{"model": "class-conditioned image flow-matching model", "dataset": "simulated grey scan slices of phantoms with and without marks", "train_examples": 245000, "image_size": 32, "horizontal_flip": false, "conditioning": "class", "arch": "dit", "objective": "flow_matching", "cond_dim": 128, "targets": ["side"], "num_classes": 2, "cond_dropout": 0.1, "logit_normal_time": true, "norm": "layernorm", "hidden_act": "geglu", "mlp_ratio": 2.67, "head_dim": 32, "fused_qkv": false, "qk_norm": true, "inner_norm": false, "moe": "soft", "kv_group_size": 2, "num_experts": 4, "moe_every": 2, "expert_mlp_ratio": 0.5, "slots_per_expert": 2, "shared_expert": true, "patch_size": [4, 4], "layers": 12, "width": 256, "positions": "rope", "optimizer": "soap", "beta2": 0.999, "learning_rate": 0.00098, "beta1": 0.95, "shampoo_beta": 0.95, "eps": 1e-08, "precondition_frequency": 10, "max_precond_dim": 512, "one_sided": false, "adamw_lr_other_params": 0.0015, "max_grad_norm": 1.0, "gradient_noise": 0.1, "cautious_weight_decay": true, "max_steps": 8500, "batch_size": 64, "epochs": 2.2, "lr_schedule": "cosine", "final_lr_fraction": 0.01, "warmup_steps": 250, "weight_decay": 0.0, "adamw_weight_decay_other_params": 0}
Rows from block 3, named by matrix and row number. Each number is 50 + 12 x the weight over its row's rms, rounded and kept within 0 to 99. All counts start at 0. After the name is the row's rms in percent of the matrix's.
# q: attention query (model.blocks.3.attn.q.weight, 256x256), inputs 0-127
q.232 101:28 54 74 48 61 51 40 64 36 57 35 49 47 39 45 48 45 57 54 57 54 49 24 35 56 38 73 49 74 58 50 34 40 54 29 53 56 55 55 37 54 62 51 51 44 70 41 83 49 47 59 43 35 34 55 44 54 35 36 59 41 43 57 36 69 56 39 48 51 35 25 47 38 33 49 39 55 43 58 58 64 46 59 19 53 46 28 54 48 47 84 54 62 52 59 33 40 29 28 52 52 70 43 42 42 44 56 39 58 44 39 36 40 66 46 59 53 40 46 36 25 41 55 51 68 26 43 55
q.233 103:46 43 27 62 60 42 53 42 47 49 52 39 36 56 41 33 59 43 51 75 31 70 54 43 50 47 45 56 60 44 33 41 55 62 55 46 65 41 48 45 47 71 52 58 26 46 54 46 62 34 39 51 34 40 58 59 69 42 30 18 59 71 54 54 47 46 51 43 54 32 18 47 43 54 28 59 61 56 48 32 41 40 51 68 38 35 56 44 51 48 43 53 63 42 46 44 65 38 44 51 45 40 60 74 22 50 60 49 30 81 51 42 27 41 33 34 39 58 37 75 53 64 66 57 49 43 68 47
q.234 101:32 61 51 61 66 58 55 64 36 56 53 44 56 35 53 29 76 43 37 59 71 54 57 34 65 57 65 26 57 34 31 49 60 70 43 52 47 64 43 66 35 46 56 51 45 64 43 60 54 40 70 38 32 52 40 66 38 39 41 51 38 61 63 68 60 62 35 41 60 50 63 47 44 64 55 31 49 53 53 76 71 48 78 44 46 46 44 48 48 48 36 38 47 66 49 30 64 49 72 25 60 45 45 66 54 57 56 61 43 22 37 57 77 55 60 45 50 47 47 39 48 41 65 73 64 64 69 51
q.235 100:69 53 41 46 41 81 52 55 42 59 44 38 58 83 30 44 53 56 59 70 41 60 43 52 70 58 45 48 29 57 38 54 53 41 37 54 53 61 36 62 44 42 61 60 56 58 46 43 51 41 61 55 44 80 55 65 51 43 38 69 68 58 32 64 68 47 45 58 70 51 53 51 33 81 38 46 43 56 60 28 41 38 52 30 47 51 60 57 42 51 85 50 39 40 81 35 63 56 52 37 47 42 51 66 38 73 32 32 69 50 49 53 45 55 51 49 56 46 41 44 47 48 40 59 53 54 45 43
q.236 100:87 38 48 52 58 47 48 44 43 48 32 49 64 55 45 50 44 58 71 53 52 63 23 52 53 25 37 52 72 38 78 59 57 62 53 55 58 44 54 33 30 48 36 40 57 45 74 53 60 51 60 42 40 44 55 54 39 34 33 50 54 35 54 55 42 57 38 50 66 54 40 70 34 69 73 35 45 53 46 31 39 45 60 48 58 65 34 53 52 46 58 25 45 49 42 50 49 63 37 28 25 39 65 56 59 67 63 48 35 58 47 34 39 29 39 58 41 51 56 55 38 58 64 47 47 58 75 77
q.237 103:49 63 70 75 65 51 67 40 64 79 71 84 40 65 62 53 23 62 40 64 54 55 40 60 56 52 70 63 41 48 58 51 64 45 48 51 50 66 58 41 87 37 39 51 69 41 43 50 50 65 62 50 50 47 62 54 38 42 42 49 64 46 48 43 69 47 47 57 47 47 40 21 54 67 61 28 52 71 73 49 44 41 51 39 37 46 80 50 33 59 45 46 46 61 39 62 42 47 52 61 69 62 37 49 54 54 60 43 58 44 58 62 49 28 48 45 49 60 47 39 36 59 61 36 46 35 56 67
q.238 103:57 68 60 47 19 40 51 42 43 37 40 43 51 57 67 64 19 62 38 32 56 48 42 53 50 39 33 41 47 50 59 62 62 35 42 40 36 48 60 26 62 56 56 53 49 31 57 49 33 67 40 70 38 46 35 58 49 33 29 63 46 71 50 41 47 60 45 65 53 43 35 36 51 57 56 64 63 53 58 18 35 47 48 48 78 61 65 45 71 50 38 49 45 38 49 34 73 56 52 63 63 63 75 53 44 58 26 65 47 69 54 48 83 57 40 28 49 42 32 35 59 68 40 67 51 39 40 61
q.239 097:42 52 38 32 29 34 60 48 51 56 38 58 61 59 40 58 50 42 54 31 38 68 57 57 54 63 55 37 73 52 43 26 61 71 40 52 53 36 77 61 33 47 50 45 58 49 59 46 61 39 68 63 63 65 52 58 50 38 55 40 44 44 39 61 49 59 62 39 38 57 54 70 44 37 46 51 52 39 51 58 44 39 59 68 60 70 53 60 49 27 55 52 46 58 59 52 38 62 49 53 32 59 46 46 44 32 35 41 66 34 67 63 39 41 51 39 42 47 06 55 64 67 41 50 49 64 46 42
q.240 100:70 53 26 39 63 46 58 45 48 44 54 50 65 56 39 57 45 46 31 39 50 52 25 67 63 44 54 37 72 54 45 67 54 65 38 50 61 59 77 33 49 34 58 63 52 45 65 52 38 54 62 62 60 45 61 67 78 63 51 44 40 51 42 70 35 63 65 32 28 73 64 50 50 46 49 36 68 54 31 35 47 54 44 36 60 37 66 37 48 40 38 31 66 43 38 57 68 42 71 62 49 60 50 58 48 56 60 07 47 51 75 23 58 73 51 49 42 50 61 51 57 31 65 38 49 59 49 60
q.241 103:66 37 70 56 62 51 51 60 47 48 67 49 66 54 40 63 53 37 63 51 42 44 50 63 44 58 51 55 56 57 52 42 45 13 47 44 24 58 45 60 64 52 75 75 39 30 44 74 75 56 36 38 35 46 56 58 46 51 44 58 60 41 26 30 58 69 43 54 28 57 47 55 51 33 64 41 59 50 47 63 43 44 51 61 37 44 53 37 36 46 49 42 55 50 70 71 41 46 46 54 47 59 55 46 28 55 59 53 25 55 68 45 64 54 42 31 40 47 40 47 57 58 52 77 52 39 32 58
q.242 102:47 50 52 67 68 53 43 60 51 44 40 71 33 64 22 62 50 53 39 50 62 53 49 37 35 70 62 33 49 44 43 62 65 44 57 31 30 50 73 38 39 55 38 51 56 58 33 63 47 68 45 46 50 41 25 71 59 53 36 38 43 53 08 59 47 36 68 47 30 70 33 72 40 25 37 61 63 42 46 39 54 63 54 44 64 50 48 72 49 50 53 61 49 57 31 50 51 47 50 36 43 59 38 49 58 65 29 74 44 51 58 45 60 56 34 16 48 50 31 51 29 64 40 61 37 41 27 53
q.243 097:33 61 40 65 59 41 65 51 56 57 49 32 52 56 38 60 40 29 72 58 56 56 49 60 63 45 41 53 33 32 57 50 37 30 33 45 51 51 53 46 66 22 48 37 65 59 53 54 66 41 62 42 50 62 44 44 43 30 38 40 28 47 53 37 35 65 66 32 52 56 45 43 36 41 71 55 33 54 42 51 34 55 73 44 55 34 39 60 47 41 66 41 53 55 48 37 70 45 51 81 54 29 60 70 51 55 51 46 57 41 46 63 63 58 39 53 56 77 61 54 41 53 27 49 41 56 26 63
q.244 098:66 38 51 43 45 65 57 66 52 58 49 44 39 39 58 44 47 68 48 24 36 64 36 47 55 58 44 67 65 31 37 43 36 57 53 64 60 54 55 46 40 46 35 63 58 69 54 44 15 27 54 49 46 58 52 77 74 36 44 72 47 45 62 32 64 60 48 45 56 52 50 50 42 48 43 59 53 69 52 61 46 47 44 47 38 37 48 62 53 74 48 66 09 69 77 60 30 26 42 67 57 62 47 62 55 63 63 53 43 24 38 59 37 25 46 42 38 43 54 36 40 48 36 55 57 57 52 62
q.245 102:49 41 70 47 43 49 46 74 39 31 59 59 53 64 67 39 61 55 33 73 32 53 55 56 65 40 53 68 43 28 37 47 47 54 76 25 50 51 57 42 55 60 42 59 67 38 39 29 54 56 27 38 54 52 55 50 36 45 57 63 50 67 47 56 54 50 43 52 42 65 37 64 54 45 49 61 39 55 55 64 47 35 53 64 69 52 46 53 55 45 44 67 37 57 39 52 43 66 52 59 44 60 62 62 47 31 71 25 49 36 55 65 50 34 60 37 61 41 66 18 42 58 63 48 55 46 68 39
q.246 104:42 54 68 46 64 41 55 47 33 56 27 64 54 62 40 35 68 42 02 47 44 57 45 58 79 47 53 37 48 63 42 51 63 50 59 50 35 65 50 63 42 36 37 39 51 55 66 55 42 65 63 58 38 57 58 31 48 51 36 43 57 64 55 56 65 45 27 78 79 56 31 53 47 41 52 46 68 43 49 52 52 50 44 50 27 43 50 45 51 42 61 67 51 63 58 43 52 49 57 51 60 58 57 62 52 50 58 43 29 49 62 57 42 62 56 55 47 60 54 40 60 51 43 65 31 63 59 45
q.247 100:51 42 49 53 43 35 46 58 14 65 61 47 50 43 51 42 28 44 53 57 58 58 67 76 56 46 59 45 39 46 66 46 44 50 54 59 58 52 43 58 39 58 60 27 66 64 45 51 45 57 47 58 44 38 52 43 60 66 50 46 41 63 67 41 21 58 58 59 47 45 34 30 41 58 44 69 37 44 50 57 33 46 43 47 59 39 55 49 48 35 28 27 48 41 36 71 18 44 46 33 75 57 47 46 57 46 34 58 54 55 63 55 48 57 42 42 44 66 59 43 44 55 49 54 77 47 56 56
q.248 103:45 58 47 43 60 50 56 46 56 55 34 54 63 50 52 41 64 60 52 62 53 34 23 49 69 52 36 37 49 30 44 33 60 54 52 57 46 53 62 57 33 45 50 47 36 49 28 60 60 38 50 40 44 78 65 53 47 51 62 30 47 64 51 46 62 43 51 64 57 47 35 58 44 59 37 28 15 41 52 39 55 42 32 57 58 75 36 58 66 22 32 42 61 46 61 49 21 56 46 57 61 38 43 40 40 60 57 27 33 51 38 40 57 39 53 39 42 66 83 51 59 70 71 51 56 27 53 69
q.249 096:44 44 30 48 51 45 37 55 65 41 57 62 54 42 67 71 54 59 34 61 42 46 23 66 48 60 43 47 57 37 43 66 58 72 60 63 47 48 44 49 41 54 36 49 53 51 74 59 33 56 74 44 65 52 59 73 44 54 46 49 45 55 67 57 38 60 59 55 54 51 55 56 49 55 47 60 41 24 53 46 49 44 60 27 61 44 63 80 31 66 39 53 47 85 68 54 63 51 54 35 48 51 52 56 24 54 50 44 60 48 49 71 39 41 47 55 19 59 57 81 64 38 25 39 57 49 41 61
q.250 097:32 45 68 71 44 49 52 48 44 45 71 61 49 54 49 43 50 58 42 51 54 64 51 48 57 54 54 46 59 29 60 42 40 57 59 41 35 50 36 56 46 40 63 21 51 58 34 19 32 39 39 48 38 45 49 45 41 39 58 54 12 47 45 49 48 33 59 54 26 37 66 52 50 59 54 53 37 47 51 57 38 55 61 50 36 49 60 33 54 36 70 59 74 47 77 55 58 59 72 40 48 50 54 45 54 62 62 46 60 27 50 50 28 27 46 51 60 59 46 27 43 48 47 35 58 45 68 45
q.251 098:59 53 61 50 56 47 42 43 45 46 56 44 26 53 30 68 60 42 49 42 64 40 44 53 68 51 59 52 30 30 44 41 37 58 32 50 64 34 49 35 47 48 61 35 40 35 61 56 49 35 66 44 61 45 45 56 46 53 50 34 54 40 32 42 52 25 55 62 37 54 61 35 51 62 56 51 49 58 49 51 28 73 52 59 42 59 33 44 56 51 61 51 56 42 49 44 37 59 60 37 51 52 43 55 61 63 53 57 50 55 27 22 39 25 39 60 66 28 53 56 50 44 56 75 36 54 74 68
q.252 100:39 35 42 43 42 53 42 43 39 59 17 57 53 28 57 50 46 31 41 70 15 47 37 54 43 54 54 31 31 36 70 63 53 65 51 56 48 66 53 62 65 45 52 43 34 35 40 56 57 60 52 45 48 62 44 55 62 44 60 25 46 38 59 38 46 26 57 63 38 49 44 48 35 48 46 57 48 42 62 38 20 41 37 47 59 55 47 34 60 36 56 49 54 54 44 51 32 37 52 29 46 49 68 52 42 36 37 55 48 49 41 31 57 57 45 72 54 57 54 31 45 62 48 53 44 55 32 48
q.253 097:69 52 67 35 27 31 40 62 45 49 52 44 44 65 62 59 49 26 70 55 50 56 28 45 55 54 54 63 61 44 56 46 39 41 55 73 73 43 62 45 56 60 52 46 42 59 78 48 39 60 49 75 60 54 50 38 63 59 46 44 57 41 40 50 42 46 56 56 45 22 39 61 27 56 53 31 45 60 41 39 67 54 67 44 37 33 61 56 39 44 45 67 47 31 38 47 30 70 40 46 61 53 31 64 48 46 37 41 51 40 69 55 60 61 43 39 54 69 47 56 39 61 51 48 54 62 48 40
q.254 095:42 40 73 35 68 51 69 44 51 55 52 71 54 50 62 50 47 65 74 40 59 32 57 69 57 47 56 69 57 48 56 33 28 28 74 33 54 69 67 47 36 28 37 78 27 55 54 59 33 49 57 44 41 54 63 46 57 64 53 27 32 47 60 58 50 52 55 50 62 62 61 62 46 44 74 42 43 68 45 44 32 72 38 52 40 48 53 63 61 32 64 43 52 36 56 40 37 63 34 58 57 36 30 37 54 47 37 65 39 56 49 50 53 40 49 50 54 61 53 42 54 58 65 43 68 49 41 48
q.255 097:42 50 32 51 69 45 60 43 34 70 44 69 72 51 39 39 50 14 70 33 42 45 63 42 29 48 66 54 38 38 66 40 28 58 46 52 51 48 49 63 28 26 36 71 30 44 61 46 49 55 47 51 39 38 42 67 68 45 37 64 56 46 57 45 68 40 56 63 39 35 61 43 45 68 61 43 71 46 54 43 51 48 42 35 30 44 46 71 46 40 45 53 52 55 45 68 48 70 45 58 43 59 40 76 45 44 54 53 64 41 63 55 46 69 53 37 43 39 54 42 37 47 55 27 51 58 59 53